{"model": "image classifier", "dataset": "streak pictures of flow and ridge fields", "image_size": 24, "arch": "vit", "activation": "gelu", "mlp_ratio": 2, "head_dim": 32, "init": "lecun_normal", "lr": 0.0028, "one_sided": false, "batch_size": 512, "epochs": 59.9, "lr_schedule": "poly"}
Rows from block 2 of a small image classifier, named by matrix and row number. Rows with one number belong to one neuron. Each number is 200 + 30 x the weight over its row's rms, rounded and kept within 0 to 999. All counts start at 0.
Before each neuron's rows are labels from the 100 images, of 14848, where the neuron reaches its highest value: "patch colour" is the nearest of a few named colours to the mean colour under the peak; "top examples" is what is common among them. Only what is clearly more common there than usual is listed. The data: streak pictures of flow and ridge fields.
# fc1: MLP up (model.blocks.2.mlp.fc1.weight, 320x160), inputs 0-79
# fc2: MLP down (model.blocks.2.mlp.fc2.weight, 160x320, transposed), outputs 0-79

patch colour: black
top examples: turbulent; saddle
fc1.108,213,229,214,162,209,227,237,230,255,193,234,248,184,217,202,199,213,217,212,221,200,218,195,231,191,254,179,198,191,162,215,228,163,187,170,185,164,177,220,247,171,165,199,240,150,217,227,224,223,193,196,170,174,165,211,228,227,204,228,217,255,199,130,256,229,223,220,221,237,200,215,236,180,208,195,244,206,216,223,141
fc2.108,165,195,191,178,215,176,174,220,226,205,154,239,184,227,227,195,190,159,224,136,237,170,203,185,152,211,205,238,186,221,220,234,183,242,193,183,233,220,274,229,228,231,172,222,221,178,204,206,212,228,192,203,236,159,229,227,186,187,229,216,223,223,179,219,255,213,187,233,190,239,233,233,235,215,215,176,205,148,177,162

patch colour: black
top examples: parallel
fc1.115,206,231,150,195,224,253,208,205,192,216,226,187,202,183,169,193,219,211,188,236,214,194,209,226,206,174,216,220,236,202,270,209,154,177,233,176,164,203,258,201,233,316,231,203,194,247,198,242,169,178,237,193,178,147,172,177,206,254,141,197,172,186,211,197,235,237,210,183,188,153,177,193,189,188,230,196,157,186,196,225
fc2.115,243,231,248,194,180,232,237,248,253,229,215,173,213,239,181,168,225,216,226,167,203,233,163,227,236,221,200,206,209,218,228,197,180,183,230,163,220,178,195,224,152,231,269,185,186,202,210,274,226,193,146,175,193,220,228,194,174,194,194,167,286,193,209,159,209,258,171,163,221,173,194,215,217,174,165,197,204,263,184,192

patch colour: black
top examples: whorl; spiral
fc1.54,208,247,238,228,214,197,229,174,182,209,219,204,201,231,168,198,182,231,131,162,201,215,236,261,200,222,224,197,214,201,243,175,187,203,216,187,206,234,245,181,138,159,179,150,261,211,192,189,196,129,252,156,213,250,180,219,133,192,187,205,235,256,184,178,186,192,249,211,196,241,154,182,200,206,231,181,215,196,177,194
fc2.54,192,248,212,179,189,199,203,190,223,201,257,262,180,198,205,208,143,167,180,179,177,222,188,171,224,187,166,207,221,181,228,248,171,239,177,207,220,223,198,188,149,182,206,169,219,216,220,202,210,198,203,218,213,204,172,238,213,222,248,177,210,153,202,189,187,181,187,192,179,167,219,188,194,179,182,193,126,197,146,136

patch colour: white
top examples: parallel
fc1.90,228,232,215,210,202,217,207,198,183,235,219,167,206,220,196,153,189,218,182,225,181,169,204,164,209,251,187,217,173,168,219,227,195,195,233,201,219,211,260,233,215,212,201,232,236,111,180,197,203,159,241,198,190,203,200,217,218,264,225,143,224,231,216,145,228,190,248,178,149,182,208,227,138,194,241,201,149,200,191,169
fc2.90,205,220,157,230,154,170,194,221,148,221,202,238,235,240,212,209,165,138,202,205,191,213,209,273,218,230,125,259,207,206,204,243,165,159,223,181,187,196,194,118,245,226,186,213,173,210,187,186,245,210,157,148,204,163,214,225,175,200,211,153,245,217,186,188,179,240,159,228,202,209,181,266,226,165,193,188,140,178,238,164

patch colour: white
top examples: parallel
fc1.252,201,202,257,175,213,165,224,177,180,233,168,198,216,154,251,222,195,157,159,234,170,167,178,146,126,213,167,180,191,208,200,156,210,167,201,183,234,204,185,195,185,230,207,283,193,128,184,211,145,186,162,236,219,143,201,152,201,191,171,228,195,196,229,138,177,198,212,203,189,236,196,193,229,239,162,177,216,208,144,188
fc2.252,192,223,165,143,195,191,222,220,132,211,175,176,207,151,249,155,209,231,192,197,245,234,200,180,138,230,199,228,186,179,201,194,193,213,267,161,218,192,209,179,225,164,198,203,190,166,229,203,210,210,213,182,146,195,236,240,182,191,316,216,262,163,179,277,168,223,193,189,213,209,239,214,254,184,236,210,192,235,165,218

patch colour: black
top examples: pair of whorls
fc1.111,236,167,234,207,203,241,223,195,174,226,212,226,222,234,224,200,201,203,211,194,242,199,202,192,175,174,197,213,161,214,232,220,208,189,207,187,162,203,250,236,137,313,242,273,192,200,240,226,256,206,169,165,224,192,254,216,204,230,187,233,221,252,247,204,205,207,141,206,163,195,251,216,165,182,183,198,226,238,233,224
fc2.111,160,214,210,196,218,253,216,214,239,225,229,220,238,255,236,227,232,217,172,183,191,135,238,220,178,248,215,217,231,199,157,222,209,220,219,230,184,246,233,193,239,168,206,230,150,157,234,229,221,184,212,213,155,237,263,184,240,237,213,202,202,240,192,232,188,187,193,161,183,184,194,199,182,240,158,194,201,198,222,215

patch colour: black
top examples: saddle
fc1.66,249,210,209,215,184,213,223,221,179,197,161,154,198,137,153,149,230,183,195,189,192,218,163,212,222,209,201,175,197,194,226,236,184,226,190,195,171,142,245,211,169,187,219,207,153,163,224,152,234,266,252,163,133,199,185,237,185,133,191,242,185,210,204,198,201,180,211,236,208,188,198,152,158,201,196,140,162,223,147,190
fc2.66,197,163,217,171,236,173,179,126,197,175,200,168,271,161,206,236,170,180,205,176,208,231,184,193,191,211,143,211,198,213,209,224,177,195,172,169,248,222,247,198,211,201,215,195,136,109,196,186,174,222,242,145,184,106,186,177,155,217,190,201,272,188,227,151,190,237,248,262,239,199,186,217,202,230,204,198,186,179,219,199

patch colour: white
top examples: loop; whorl
fc1.185,186,171,184,202,110,203,209,219,142,222,192,227,162,202,198,205,194,242,215,201,177,213,201,253,223,232,190,215,208,181,178,223,200,194,220,152,219,190,199,200,178,233,209,136,171,204,183,185,220,223,205,165,243,206,181,184,225,198,276,222,240,200,177,171,214,193,190,124,190,214,197,252,185,167,171,210,225,292,98,204
fc2.185,198,170,239,171,215,209,213,201,178,212,216,180,199,210,173,204,223,130,232,240,236,227,214,215,207,171,192,231,221,234,214,201,249,197,207,209,200,190,203,92,203,176,123,258,201,169,179,175,230,196,198,144,261,199,157,165,212,245,185,167,212,191,178,232,136,228,209,166,198,142,173,244,200,171,226,123,209,226,172,174

patch colour: white
top examples: parallel; high contrast
fc1.294,157,218,219,226,211,181,239,226,169,236,203,196,229,224,179,136,163,226,218,166,194,212,192,143,179,183,252,217,177,214,232,203,208,189,233,154,194,196,182,189,186,214,202,202,231,162,214,234,226,209,229,178,186,220,174,172,231,169,232,221,238,136,222,197,188,226,231,185,181,209,208,205,151,229,195,251,208,164,219,190
fc2.294,182,187,194,172,225,186,166,281,185,165,147,210,203,259,167,170,189,198,168,236,194,203,254,190,192,231,219,201,156,144,209,186,155,213,220,182,162,208,242,197,164,228,200,228,218,177,221,239,169,161,191,190,171,259,141,168,171,201,236,221,248,173,165,176,191,251,190,186,200,195,192,170,208,251,214,151,147,197,184,176

patch colour: white
top examples: parallel
fc1.8,190,189,192,172,181,210,221,166,131,185,185,183,195,204,277,153,230,200,172,200,210,215,180,237,208,218,195,175,189,225,199,195,236,182,234,158,186,192,173,178,201,266,206,237,219,163,180,177,215,170,183,248,220,244,172,190,229,210,205,198,212,199,182,225,213,178,236,151,184,148,152,222,215,186,126,185,151,185,144,220
fc2.8,183,211,174,206,217,204,199,148,173,287,204,202,189,192,216,131,223,170,189,238,232,219,181,211,185,212,238,225,231,183,214,171,200,196,179,185,224,180,194,155,249,153,207,195,169,202,192,167,163,177,197,175,245,200,171,231,248,212,237,237,176,168,123,215,199,203,198,178,179,216,162,201,195,191,196,216,188,197,191,232

patch colour: black
top examples: saddle
fc1.183,152,176,204,261,206,198,193,230,123,208,185,200,169,160,169,178,192,213,226,181,197,225,135,180,216,223,194,214,187,229,239,291,191,205,222,202,221,178,205,227,155,165,194,166,208,193,130,191,218,246,206,161,145,179,217,155,186,217,156,210,219,268,202,215,188,153,187,200,240,152,206,169,214,226,157,195,200,234,235,149
fc2.183,201,171,181,192,177,227,235,172,169,158,233,171,218,188,159,200,197,216,201,225,175,210,190,175,260,261,162,197,208,159,214,158,196,175,249,208,253,192,166,182,213,151,221,252,217,189,214,231,266,187,218,149,191,193,165,181,201,179,238,142,254,219,229,197,214,158,207,250,229,225,196,238,178,212,212,213,138,176,180,218

patch colour: white
top examples: parallel
fc1.189,173,203,158,260,219,124,188,188,184,164,182,211,166,209,211,191,195,245,161,167,231,209,221,230,204,207,264,193,237,191,203,205,128,184,219,232,185,232,200,218,192,210,144,162,155,184,213,204,178,197,220,168,175,233,206,242,163,142,222,184,190,187,202,183,127,168,187,211,200,135,193,235,236,165,204,196,200,190,224,210
fc2.189,209,200,180,222,204,185,234,209,188,194,228,203,254,208,158,159,197,158,244,210,190,246,267,251,257,227,245,199,188,185,239,209,169,165,240,218,195,155,211,217,231,234,248,184,223,177,213,201,212,160,138,189,251,208,163,228,256,180,154,221,170,218,197,201,200,182,224,183,141,225,167,177,247,183,164,260,224,240,226,189